Rows from block 6 of the image encoder of a small model that answers yes/no questions on an image's attributes, named by matrix and row number. Each number is 128 + 32 x the weight over its row's rms, rounded and kept within 0 to 255. All counts start at 0.
After each channel's rows are labels from the 100 images, of 14848, where the channel reaches its highest value: "top examples" is what is common among them; "patch colour" is the nearest of a few named colours to the mean colour under the peak. Only what is clearly more common there than usual is listed. The data: larger renderings of crowded toy scenes.
# pw: pointwise conv (encoder.blocks.6.pw.weight, 256x256x1x1), inputs 0-255

pw.98 [130 134 133 129  49 111 155 119  97 154 135 162 207 158 170  91 120 175 146 119 139 141  65 131 133 130 115 149 125 120  87 165  98 132  83 138 185  77  52 104  91  98 132 123 151 129  94  96  94 122 124 130 104 101 178 142 162 117 140 119  86  83 137 109 133 162 133 125 115 128 141 167 105 125 119 173 122 133 159 128  94 130 156 122 114 141 144  94  90 122 117  99 106  78  66 159 128 205 122  87 138 162 151 113 121 142 101 195 125  56 119 132  82 133 151 164  84 120 158  92 203 165 168 134 149 120 137 175 146 148 132 129 126 176 142 154 151 171  67 181 173  71 123 145  95  79 156 143 125  63 102 155 149 119 183 143 119 114 131  99 136  18  95 113 146 137 132  78 118 123 164 112  96 173  83 131 152 136  51 146  93  91 106  93 107 116  97 132 134 131 144 121 156 117 146  86 181  78 120 129 127 173  94  90  77 152  98 156  89 110 140 130 174  95  49 109 126 107 108 169 116 101 107 135  86 195  85 133 160  79 118 150 150 156 102 155 176 156 113 119  73 114 157 134  92 158 146 103 124 155 109  73  77 143  79 100]
top examples: purple object; its colour: purple
patch colour: purple

pw.69 [ 84 170 181  99 168 151 125 125 124 124 109 178 150  84 122 144 133  99 118  83 159 127  88  66 131 108 102 161 127 119 106 124 209 172 170 112 134 140 154 112 175 106  73 128 107 132 134  99 190 182 104  92  86 107 143 156 185 184 140 120 157 126 117 154 113 121 108 202 116 105 114 170 179 121  84 126 112 132 164 125 199  90 161 143 147 128 144 118 131 119 137  99 162 114 128  69 140 106 158 171  86 153 100 116 129 154 108 153 165 122 136 115 160 155 133 118 137 161  72  48 127  97  88 124 163 128 169 162 116 141 111 106  91 152  92 208 127 135  92 120 165 135 152 118 122 117 160 151 126 133 115 111 157  48 134 174 129 116  94 134 137 136 180 109 131 125  63  95 157 133 192  88  99 139 169  72 148 199 159 160 122  84 116 102 111 120 158 147 146 192 125 142 111 170  92 100 135  62 130 136 137 141 185 112 105  94 140 138 151  52 156 122 105 146  49 140  79 135 142 159 131 187 144  92 122  79 167  95 120 146 179 136 138 114 150  80  78 142  95 185 147 114  99 142  84 123 134 158  97  81  51 106 151 151 165 134]
top examples: red object
patch colour: brown; red

pw.29 [149 111 126  86 146 107 138 139 120  88 144 124 135 151 141 124 156 158 155 114 167 104 159 136  62 132 136 136  92  92 118 101 116 137 173  91 154 142 125  84 150 159 114  49 109 116  86 191 146 138 173  71 120 177 122 152  55 147 142  82 148 142  89 103 126 131 152  86 143 142 108 144 117 124 134 120 141 127 121 119 141 149 132  67 175  92 105 153 166  97 171 158 146 143 102 120 122  96 130 114  73 142 135  48  99 136 120 102 142 121 103 170 128 156 168 108 140  69 176 175 101 152 116  97  88 189 139  69 101 102  89 122 104 130 138 155 105 131 164 187 102  76 120 109 150 120 177  94 144 158 115 116  96  68 100 109 117  56 118 145 146 135 143 113 139 187 146 127 125 142 128 102 121 122 101  93 159 127 151  85 166 164 116 102 132 128 159 104 186 123 149 209 133 173 127 107  88 107 219 144 181 194 103 146 117  75 123 116 135 116 155 126 139 182  88 132  81 109 137 166 143  81 150 176 135 145 196 137 123 161 145 157 142 109 113 191 134 169 137 152  94  81  51  67  75  69  86 155  89 113 116 150  66 108 103  53]
top examples: light from behind the scene
patch colour: brown

pw.64 [124  96 128 132 126  83  92  83 125 124 169 122 129 147 111 116 139 227 148 126 145 159 132 101 167 162 121 151 144 161  96 103  74 199 125 101 142 126 124 166 161 145 134  98 130 169 155  99 121  68 128 140 157 122 119 123 163 136  90 136 123 105 160 190 155 198 141 125  92 129  84 119  68 155 142 127 196 104 122 154 110 185 126 105 129 162 110 151 111  96 129 112  80 122 122 120 127 156 139 108 175 113  79 161 112  81 146 136 105 177 198 101 125 120 105 148 189 140 124 117 198 135  64  87 180 121 190 238 137  86 106  87 133 131 142 160 135 111 126 104 113 141 169 184 125  82 165 114  91  99  83 158 118  89 151  66 123 105 132 132 153 182  99  83 210 164  98 101 129 129 125 151 131 113  66  99 144 144  77 164 200 173  86 142  92 148 111 147 102 158 142 182 139 142  89 183 122  84 107 100 175 164 140 114 167 157 116 168 105 127 165 185 145 146 127 159 137 191 130 116 139 112 160 109 140 183 117 143 170 157 163 137 144 140 126 183 141  58 146 129 145 110 119 145 173 123 111 100 134 100 132  96 175 119 150 107]
top examples: red object
patch colour: red

pw.210 [115 120  65 157 130 138 151 201 205 122 114 116  82 121 197 126  64 127 133  90 154  77 136 141  79 154 141 114 147  96 126 193 185 128 136 146  92  79 106 150 134 198 159 125 168 136  84 119 116 118 152 100 138 116 141  86 104 182 111 142 120  71 116  72 184 146  91 143  91 148 171 156  93 187 182  84 129 112 111 128  84  89  82 101 118  99 144 140 118  90 166 140 128 149 223 126 111 149  98 154 132 125 178 120 116 126 113 103 112 138  91 169 134 114 183 112 150 112 110  81 115 127 147 133 154 135 168 116  83 218 132 169 154 158 117 128  63 131 130 151 147 143 128 177  93  76 117 107 116 143  99  72 181 104 125 133 144 137 154 164 140 172 136 161 141 108 156 134  77 104 133  93 143 101 147 139 145 154 137  98 139 132 105 208 149  94 126 113 191 114 119 176  95 101 117 107 112 171 194  43 137 134 137 135 131 130 109 104 142 165 104 101 112  97 111  80  28 104 150 169 124 127 126 101 150 126 161 152 127 144 166 161 164 113 140 157 184 103 106 121 130 108 160 139 102 168 127 164 122 118 202  71 137 164 126 121]
top examples: light from the left
patch colour: brown

pw.2 [132 154  98 149 115 135 121 117 115  58 116 157 119  93 165  77  87  64  71 146 117  94 132 167 152 156 200 118 124 146 119 188  92 111 122 110 140  44  95 135 147 139 137  85 110  88 154 154 137 206 180 167 126 155 115 140 124  94 109 152  85 113 123  89 120  97 116 140 173 114 153 139 142 153 148 192  96 121 121 150 129 141 136 192 148 106  55 127 151  82 157 116 141 107 140 128 160 172 105 166 148 103 114 165 107 109 148  71 116 122 111 164 104 156 168 125 139 116  94 114 190 153 138 142 118 121 125 103 132 137 155 187 119 114 150 151 138  80 167 122 153  79 154  85 105 160 133 132 188  97 122  85 179 101 125  83  71 103 189  78 139 132 136 166 112 129  89 167  96  66 149 157 144 169 150 132 112 145 106  87  80 171 151  75 178 120 132  77 136  86 149  84  98  89 119 149 136 100 151 141 190 162  83 146 148  92 139  59 138 117 158  79  85 130 174  85  89 135 162 121 163  63 145 166 112 206 140 127  91 120 128 126 136 104 152 111 118 143  69 107 159  59 145 142 145  65 138 189 136 115 151 103 106  89 106  88]
top examples: purple object; candle; its colour: purple
patch colour: purple

pw.229 [ 67 120 178  92 132 119 167 173 122 110 114 207 117  93 142 135 165 175 137 132 127  91 192 183 100 150 113 137  82 119 141 124 145 193 116 164 103  86 144 184 113  76 159 137 138 112 147 165 169 128 162 125 115 140 185 123  83 115 116 184 140 177 137 149 115 180 127 122 140 141 128 140  72  96 123 135  82 139 164 124 125 136 124  97 112 114 102  94 148 101 136 121 107 169 137  95 166 132 120 117 164  97 151 105 143 145 102 136 134 146 115 121 115 101  78 150 116  90 130 162 150  46  66  73  87 131 149 151 154 146 224 106 148 132  66 137 137 108 131  95 133  92 179 117 152 119 109 172 100 146 159 153 124 131 167  98 104  88  93 148 156 148 102 155 113 186 138 142 141  82 130 146 157  84 148 182  87 165 180 133  80  95 145 182 111  90 174  94 171 186 113 134 125 117 156 114 159 149 174 106  84 209 109 121 116 108  95 122 168 144 117 147 156 184 204 162 149  99 198 152 130 156 118 145  84 116 131 166 187 133 201 148  91 103 110 189 129 109 138 123  88 112 146  78 142 171 104 125  39 161 118 124 153 141 159 121]
top examples: purple object
patch colour: purple

pw.170 [ 88 118 143 162 177  65  94 168 135 153 117 129  95 113 104 123 194 167 108 136 153 149 117 144 120  98 111 124  84 144 181  97 109 127  94 125 135 125 120  83 124 177 121 144 131  49 106 181 132 123  92 132 154 160  84 102 105 145 124  74  70 140 106 127 111 125 144 101 127 104 109 148 152 119 128 113  99 103 150  90 100  81 181 164 161 141 102 102 137 154 165 162 100 167 195 134  98 115 155 141 150 135 129 132 150  97  81 110  84  89 120  99 214 103 221 178 168  82 117 156  86  80 120 164 129 117 164 137 152 150 138 122 140  87 110 123 203 156 163 111  99 129 155 190 107 148 114 106  91 108 104 142 137  85 112 115 104  99 111 169 109 134 116  65  99 167  77 103 131 135  59 108 190  87 138 116  86  59 138 114 165 169 157 130 110 113 106 133 112  84 181 104  90 146  81 115 104  75 130  78 163 161 151 105  82 189 160  82 108 188 129 145 183 103 125 151 117  94 151 161  98  43 135 113 176  78 158 116 118 102 167 161  78 116 128  73 114 154 143 129 147  90 115 138  96  96 144  77 148 111  81 117 131 145 151 105]
top examples: light from behind the scene
patch colour: black; green

pw.216 [102 124 194 119  81 141 142  93  88 124 160 151 159  97 168 135 125 164  86 159  88 134 180  84 183  99 116  83 154 112 108 161 163 149 111 197 152 154 137  64 115 122  92 107 126 131 140 123 146  77 104  65 110 154  78 204 134 137 171 144 143 111 138 139 111  68 158  88 116 117 119 101  87 134  78 171  67  90 105  95 141  88 111 139 101 126 124 138 118  99 140 111 121 177 126 153  87 119 118 101 151 128 169 139 163  95  92  93  54 163 134 140  82 142 138  87  97  69 113 173 125  94 121 110 133 111 139 188  92 123  97 127 119 117  65 132 114 103 157  84 111 170 145  85 168 162 115 156 105 124 122 127 170 131 187 125 177 142 154 171 158 145 115 119 112 137 133 172 117 174  66 148 202 101 130 121 129  73 117  83 164 185 116 134 130 143 110 114 135 122  81 166 108 147 135 122 136 128  94 159  83 130  97 105 105 139 136  89 137 158 152  52 166 151 115 146 139  93 161 167 122 167 144 191  81 129 143 180 172 121  94 104 170 182 114 109 144  86  87 179 142  83 125 105 136 173 154 221 124 138  86  61 151 140  70 131]
top examples: black object
patch colour: black

pw.249 [141 146 146  92 104  90 178  70 111 109 137 137 147 135 185 101 131 109 138 160 146  96 109 118 139 140 145 116 158 165 118 120 126 191 138 155  49 147 128 102  63 106 140 143 108 118  77 111 122 175 199 173 168 150 130 114 172 180 105 166  85 130 163 128 154 100 135 121 192  70 134 127 122 147 168 144 159 163 106 103 148 128  75 153 167 137 127 165 163 154 125  56 149  73 130 135 156 102 130 131  98 147 133 143 172 116 154 150 158 118  96 131  87 138 148 147  90 103 159  37 144  51 113 106 137 108 142 127  94 118 209  94 160 134 100 166 143 126 112  90 136 134 156 105 159 162 135 152 139 144 114 138 115 111 193 102 140 103 120 146 164 150 162  83 139 143 170 110 134 171 198 128 126 116 156 106 154  78  97 109  87 159 101 125 158  66 151 167  88 166 119  97 127  74 176 138 142 102 157 150 195  73 128 182 128 116 155 116 172 164 130 169 165 165  83  95 103 140 202 168 203 168 184 127  67 117  74 174 141 116  98  59 158 122 150 159 141 128  64 124 119 118  89 124 108 129  64 158 124 130 115 140 128 133 117 124]
top examples: purple object; its colour: purple
patch colour: purple

pw.87 [110 132  90 140 117 149 133 147  99 106 110  85 207 167 135 109 160 137  75 154 146 173 137  68 139 110 119 159 112  82 175 177 198 127 218 117  32 100 161 170 135 158 181 139 180 147 146 125  95 133 166 107 124 135 104 138 134 136  94  96 114 156 168 101 142 155 186 100 117 104 106 119 153 132 142 186 113 160 102 100 188 100 138 145 145  84 114 120  95 159 168 131 160 113  61  68 155 173 151 127 150 184 165  99 152 121 167 112 121 183 189 128 160 119 130 134 121 110 148 152 169 104 135 135 143 154 186 174 131 121  84  96 156 150 144 150 121 142 124 107 107 149 127  84 119 172 165  88 209 168  99 122 186 128 169 129 122 144 174 122 163 167 131 161 169 165 122 174  90 118 102 178  92 128 132  66 102  87 122 133  50 129 139 175 128 138 122 121 120  98 122 131 156 150 139 130 167 137  96 128 155  99 177 179 153 101 140 119 143 151 131 170 101 116 166 134 129 146 200 173 108  82 110 131  76 204 146 138 117 112 193  98 154 140  97 151 102 114 173 151  73 153  74 119 170  94 117 159 150 133 161 133 121 120 129 173]
top examples: purple object
patch colour: purple

pw.163 [154  96  92 158 122  88 112 160 167 198 114 177 158 140 128 174 118  99 112  79 142 103 133 172  99  96 139  88 150 135  97 153 134 161 158 135 142 145 163 118 165 116 119 120 121  81  78 126 162 134 132 129 127  96 114 114 126 198 112  96 172  76 108 156 182 127  69 136 136 163  44 129  57 100 168 157 142 168 118 109  96 127 112 129  90 142 155 149  59 126 134  80 109 126 255 171 103 123 116 109 112 116  98 112  93  80 109  96 147 141 183 204 149 124 148 182 151  73 113 117 116 160  59  93 146  90  84 136 117 175  90 103  64 143 155 184 142 131 102  90 118 109 135 171  90 138 126  95 105 163 127 104 102 161 120 179 162 149 154 134  71 159 179 129 121 122 167 167  88 147  66 129 166 142 128 140  95 157 122 110 172 147 141 111 160  62 115 115 119 101 178 137 110 165 102 154 108 166 109 118  57 125  51 122  81 156 110  93 144 130  69 137 100 126 114 126 142 180 138 122 120 131 142  79 167 118 120 139 119 102 107 100  96 196 100 139 138 116 126 164 106  94 104 149 107 130 163 123  96 123 125  96 162 147 140  87]
top examples: light from the left
patch colour: black

pw.238 [105 125  76 178 100 118  71 111  25 108 119 152  91 173  87 104 172  79 129 110 117 126 183 176 165 151 140 109 109 124 203  80 130 163 166 171 134  98 103 142 107 143 133 146 148 114  96 175 177 142 102 142  85  91 134 167 166 142 163 130 172 108 187 143 153 150 126 122 155 123 112 144  88  84 120 150 112 143 134 130 169 132 127 104 145 170 116 131 145  70  99 133 168 135  90  77 139  91 129 114  86 105 129 146 121 125 150  89 120 129 111 129 152 110 113 172 123 102 161  69  98 116 112 149  55 165 156 159 127 161 121 152 165  91 111 157 101 150 100 162  85  66 197 118 100 198 186 128 154 119 110 144 109 126 189  91 129 145 191 125 118 121 163  75 144 137  74 107 141 129 175 108 191  98 126 126 145 110 131 139 151 174 123 133 121 104 149 111 172 215 163 169  78 124  91 154 143  95 160 157  74 141 117 116  46 111 151 114 171 150 112 128 108  90 102  61 120 124 136 169 170 162 118 149 132 121 116 128 182 146 105  51 108 140  92 137  84 130 166 149  94 145  77 119 116 160  83  99  70 122 184 124 111  83 134 131]
top examples: purple object
patch colour: black

pw.201 [152 109 149 119 129 119 122 101  83  92 115  94 130 126 119 121 192 142  72 109 175 193 130  87 135 142  96 116  85 151 137 153  88 110  86 151 141 104 177 174  77 134  48  83 191  87 158 120  63  87 121  92 141 148  80 134 117 126 158  96 109  93 112 109 124 106  88 138 139 163 173 129 157 124 106  74 152  87 130 137  72 110 141 129 106 167 191  49 123  96 139 112  93 117 138 113 160  62 139 174 148  85  75  62 113 119 162 138 154 114 167 118 136 125 141 125 121  96 109  81 161 126 128  67 124 168  72 144 127 154 144 139 161 109  72 114  63  88 167 196 162 133 113 177 135 117 130  74 159 114  78 100 136 131 138  52  96 120  85 189 133 119 169 107 124 140 134 135 155 166 126 144 113 112  51 164 117 131 151 102 138 151 172  97 112 127 152 115 146  76 137 165 127  63 125 142  88 110 162 137  88 171 106 113 108 116 124 113 106 145 149 104 115 133 110  84 144 113 178 131 219 194 122  83 122 157 118 108 137 105 167 150 116 149  83 150  95 110 118 183  87 114  84  84 101  81 102 129 109 104 142 102 160 150  70 121]
top examples: black object
patch colour: black

pw.53 [106  81  99 136 140  98  95 149 129 142 145 135 100 110  91 175 121 132  80 155 155 167 119 131 181 152  98 158  71  91 125 116 117  75 171 143 145  75 157 119 186  95 142 126  87 102  83 136 105 101 136 102 128 153 143 170 127  97 109  90 112 128 115  65 116  90 122 151 108 145  92 172  92 216 140 110  93 177 100 132 104 115  78 140 170 163 163 121 143 156  84 160  30 179 127 169 134 136 171  80 163  87 138 162 110 129 115 104 111 127 109 131 160 147 140 136 112 131 144 127  97 125 146 137 161 135 140 123  90  73 136 127 123 190 158 148 169 121  95 138 141  95 140 195  69  97 121 147 132 149 143 161  82 121 136 131 114 115 105 100 198 124 201 199  80 136 211 128 127 149 115 146 182 109 163 147  73 131  94 145 178 205 149  99 120 110 109 144 141 108 169 100 140 186  91 122  99  90 141 133 121 133  95 155  91  99 113 120 140 148 109 137  58 155 148  87 143 180 183  98  67 114 139  75  96 127 168 161 106 118  84 171 106 115 109 105 110 115 169 124 100  84 103  79  94 168 165  46 125 124  95 161 105  87 122 144]
top examples: light from behind the scene
patch colour: black

pw.77 [155 123 120 162 123  59 139  91 158 106 164 117  82 132 142 110 125 112 125 132 186 158 131 205 164 121 125 125 124 191 134 189 111  91 161 139 158 179 160 126 102 107 153 123 150 150  92 120 137 140 118 117 170 103 124 135  74 125  90 125 131 163  99  68 132 112 126 128 164 120 143  90 223 104 115  73  94 135 182 110 129 115 134 129  76  95  82 160 124  98 103 107 143 127  52 135 105 156 128  34 127 116 166 118 160 159  78 133  88  37 125 131 129 135 173 154 166 163 136  95 125 136  84 101 101 142  77 198 133 208 113 173  66 139 122 117 146 167 145 119 110 166 120 104 172 155 135  90 121  86 174 135 175 118 170 141 141 131 131 152 167 149 164  86 140  79 109  75 102 111 106 165 159 171 135 115 107 111 109 122 140 136 181 133 118 135 113 101 174 126 112  57 102 150 163 133 120 149 108  90 108 204 145 109 165 159 161 120 135 142 117 124 110 157 168 110 114 148 151 129 141 170 118 150 154 111  62 141 100  66 128 143 126 111  78  81 113 147 120  76 101 103  65 143 133 169 101  44  89  66 101 100 125 153 154  94]
top examples: black object; its colour: black
patch colour: black

pw.126 [144 143 143 112 110 104 135 189 116 195 155  78 126 184 105 109 103 101 110 118  90  81 105 127 125 161 148 113 144 163 158 100 101 164 137 123 118 155 164 135  89 175 217 125 108  91 150  87 201 193 136  90 142 115 170 122 120 111 231  58 135 136 103 138 175 146 143 119 111  99  98 154 118 105 117 115 120 121  92 165 175 158 107 121  91 132 183 117 133 170 139 119 108 145 177 156 107 142 137 143 106 104 129 156 107 156 118 169 118  87 146  87  56 149 162 166  57 117 156 123 113 144 101 149 127 123 151  90 153 115 130 100 143  67 105 154 156 109 114 130 100 169 126 171  98  96 135 113 106  77 146 183 153 147  83 133 128 203 130 117  45 130  63 103  89 100 207 132 148 162 106  79 128 110  88 157 189  92 120  72 106  99 122 168  82 137 159  82 154 119 127 125  98  69 143 101 155 139 138 138 120  94 154 175 118 117 177 112 110  84 148 146 137 153 142 100 103 102  86 104  84  85  98 162 138 151 126 155  75 162 156 117  89  91 107 143 176 101 132 137 133 134 105 122 136 188  89 131 137 153 162  70 157  89 164  65]
top examples: light from the left
patch colour: brown

pw.20 [ 87  89 180 160 161  74  90 146 135 122 126 135 121 139  95 122 208 117  47 107 111  83  91 152 142 144 138 140 202 152 116  95 135 137 144  60  74  94 156 129 130 146 116 117 116 208 156 158 151 125 128 108 129 165 127 102  81  93 186 112 111 127 128 133 146  82  93 113 109 114 148 166 135 111 140 123 128 110  87 119  93 143 146 204 145 124 103 171 145 100 138 139 102 167 140 119 134 114 179 188 169 141 102 107  85 126  92 109 158 145 105 183 148  99 210 144 101 122 193 157  74 185 129 189 147 180 132 116 109  73 132 128 168 124  61 203 149 128 152  91 136 134 132 125 133 170 141 104 113 169 106 189  99  90  98 130 170  94  69  95  91 147 106 137 123 158 138 157  99 153  82 141 172 123 148 118 138 129 128 131 128  97 166  75 173  74 132 131 171  65 176 193 140 142 120 113  92 128 149 107  99 156  97 167 164  76 154 136 107 117 124 112  93 160 155  81 124 166 194 186 162 151 157 103 166 137 146  82 147 127 112 111 112 138 138 144  73 131 113 170 132 129 136 161 135 163  95 127 161 178 129 131 152 128  73  59]
top examples: light from behind the scene; red object
patch colour: brown

pw.114 [107 151 173 116 154 174  56 173 133 104 154  97 102 147 162 127 118 214 166 147 143 131 112 117  93 122 114 145 120 137 148  87 153 126  95 191 136 138 101 117 160 141 122 177 105 135 133  63 129 128 106  95 122 130 134  89 101 195 166  94 154  82 113 150 162 133 147  83 117  96 128  95 171 184 186  92 155 198 146 113 152 138  49 122 155  94 114 132 123 101 139 154 153  73 111 116 121  86  89 159 147  80 130 122 133 159 109 169 166  92 120 112 117 137  84 133 172 197 164 157 140 146 141 115 143 159 129 143 160 124 106 115 141 112 149 179 136 132 177  81  90 196 111  80 146 137 144  89 179 140 127 103 137 131 155  72  98 105 151 108 125 158 120 113 163 164 154 139 147 140 106 111 119 157 167 150  95  67 119 170 100 132 143 131 148 120  99 208 141 109 184  80 148  76 108 180 132 121 117 145  94 159  84 119 141  80 107  76 118 136 136 163 127  75 108  83  72  40 165 166 135 135 112 158  98 138 117 133 165 177 178  59 121 148 143 140 122 112 162 152 164 189 102 125 138  47 161 172 126  95 124 198 127  85 161 145]
top examples: red object; light from behind the camera; its colour: red
patch colour: red

pw.153 [ 90 139 114 166 141 121  92 129 191 100  62 127 152 138  48 178 106 127 146 155 114 139 167 135 151 168 153 194 136 104 136 130  91  95 188 171 122 141 155  92 104 128 141  90 119  72 118 139 195 118 132 153 142 123 111 160 152  93 133 120 149  90 176  71 117 112  84  88  69 121 155 109 120 162 155 121  91  74 117 166 151 153 121 104 152  98 134 154  92 124 127 177 126 200 115 139 119  78 159 167  75 101 101  88 113 102 164 184  90 141 110  58 116 161 132 157 139 166  62  97 107 115 128 118  61 120 148 153 134 207 117 145 124  89 155 134  72 153 161 132 101 110 123 195 121 114 119 127 125 153 100  97 154 115  99 153 127 112  92 124 135 144 107 123 133 142 142 100 193  88  98 121 109 100  74 116 122 151 186 128 166 151 150 130  86 132 133 116 142  96 108 113 160 138 198 139 116 146 130 157 153 140 116 192 195  74 130 133  76  62 124 113 107 134 138 165  31  75 109 178 125 130 157 120 132 114  51 182 120 135 129 201 138  86 184 136 171 157  71 136 140 127 120 167 163 166 115 111 144 154 127 105 121 113 126 165]
top examples: light from the left
patch colour: black

pw.48 [144 116 124 107 178 150 183 193 104 173 122 105 173  66 140 133 143 122 153 117 156 161 153  91 164 174  53  94 163 113 164  80 159 156 131 135 114 159 147 111 146 143 113 127 156 139 137 163 110 110 110 154  64 129 110 187 141  32 110 179 138 141 151 189 130 107 137 113 116 178 101 142 147 107 181 131 113 186 136 110 186 108 173 159 167 172 102  90 112  82 121  72 137 140  57 193 110 147  93 188 146 128 135 192  80 129 126 218 124 118 150 166 142 111 177 150 124  80 133 110 178  91 108 127  97 142 126  80 118  69 107 134 109 132  71 162 144 136 148  96 147 140 138 114 132  77 161 117 175 101 107 124 172  73 111 117 122 140 142 109 112 123  97  28 129 160 137 124 126 123 124  84 133 105 151 172 122 124 155 148 159 166 174 143 114 168 128 175 166 146  96  88 142  90 192 106 123 129  82 127  99 159  88  86 117  54 101 129 106 106 155  80 171 186 103  94  90  99  99 179 145 129 115 103 138 126 120  89  97 122 117 122 106 131  84 122 110  89 154 117 161 130 125 204 116 131 123 149  97 133 146  97 131 149 103 142]
top examples: black object
patch colour: black

pw.108 [141 165 129 118 154 149 109 126 128 106 172 127 172 150 174 174 144 150  79  92 118 147 166 137 163 147  91 124 153 144 156 149 105 143 138 124  84 143 154  82  19 105  69 128 162 109 124 164 156 170 110 110 167 181  89 125 156  58 157 111 122 158 154 126 214 115 161 131 163 138 150 108 127 134 122 146 117 140 160 146 135 121 114 115  85 115 109 155 129 114 144 139 121  70 133  82 158 143 139 137 127 112 153 116 141 179 176  95 122 134 208  99 123 116 162 114 107 101 126 113 120  98 110  77  81  95  77 189  56 102  91 110 144 137 120 147  91  74 134 146  93 120 135  97 103 103 122 116 125  80 106 154  98 163 120  67  82 120  69 163 150 160 141 127 111  98 146 223 131 185 113  69 105 119 134 129  71  94  94 122 175 148 164 151 106  67 111 120 127  92 206 133  93 125 134 147  74 160 152 163 138 174 153  98  73 134 150  87 131 121 191 100 104 153 148  67  98 105 117  65 181 142 107 133 164  67 130 116 156 102 157  78  76  90 134 108  68 139 109 115 186 102 130 208 130 144 139  95 136 133 138 126 135 120 154 121]
top examples: black object; its colour: black; barrel
patch colour: black

pw.224 [ 88 113  57 147  73  95 117 196 139 132 101 158 202 142 100 122 161  98 116 153 145 143  56 169  73 162 135 115 107 167 126 167  99 120 147 155 170 107 113 161 165  65 103 102 146 108  89  78 113 172 125 109 163 137 152 183  49 128 128 153 216 142 107 143 138 115 109 128 169  81  96 101 109 153 112 118 116 124  93  99 145 110 106 140 102  76 126 124 118 168  97  66 155 135 170 156 140 103 100 143 131  98 107 178 135 107  89 140 122 212 109 114 140 102 114 162 178 140 129 107  60 153  94 182 162 132 135 223 115 125 119 132 105 150  75  95 118 158 149 122 117 104 110 150 144  94 163 145  85 174 118  55 134 138 129 108 177  64 129 128 115 148 133  94 126  81 187 164 156 128 138 159 177  98 110 104  69 154 121 125 101 120 165  68 159  81 181 123  68 110 140 123 170 129 135 116 116 150 116 157 104 153 116 119 101 131 199 104 127 121 140 169 142 173 171 119  84 210 123 146 123 168 103  95  91 102 121 174 163 101 155 130 129 187 126 107 109  98 132 144 135 153 171  85 119 105 166 120  91 155 118 117 153 147 152 115]
top examples: light from the left; hammer
patch colour: black

pw.103 [ 99  97 173  88 106 141 167 106  72 177 105 129 101 117  79 118 139 131  83 102 168 156 109 135 175 138  89 113 131 157 164 123 145 153 139 191 155  92 131 110 123 147 128 107 104 120 113 120 113  89 140 120 167 193 137 130 172 102 167 106 138 204 104 141 123 116 160 141 152 120  95 180 202 142 111 137  62  88  75 127 134 129 181 149 123 111 146 180 111  88 161 136 103 122  72 136 131 117  92  82  52 132 141 147  76 217 145 157 158  98 149 125  89 161  95 121 178 137 133 107 134  88  41 103 152 100 160 112 146 150 138 104 129 123 132 111 120 142 115 134  87 137 107 120 115 142 165 144 104 109 168  90  98 123 125 152  88 122 125 114 135 149 239  83  79 121 125 107  98 149 142 188 108 108 105 136 116 129 143 101 101 108 146 195 126 151 124 147 134 171 109 137  99 122 132  82  65 124 121 110  62 182  31  92 112 197 139 100  93 147 174  19 132 152 128 117 123  83 107 121  87 128 127 172 150 171 153 179 124 136 175  80 154 134  88 149 117 129 118 175 156 109 137 161 145 163  97 114 156 100 139  81 136 157 148 116]
top examples: black object; its colour: black
patch colour: black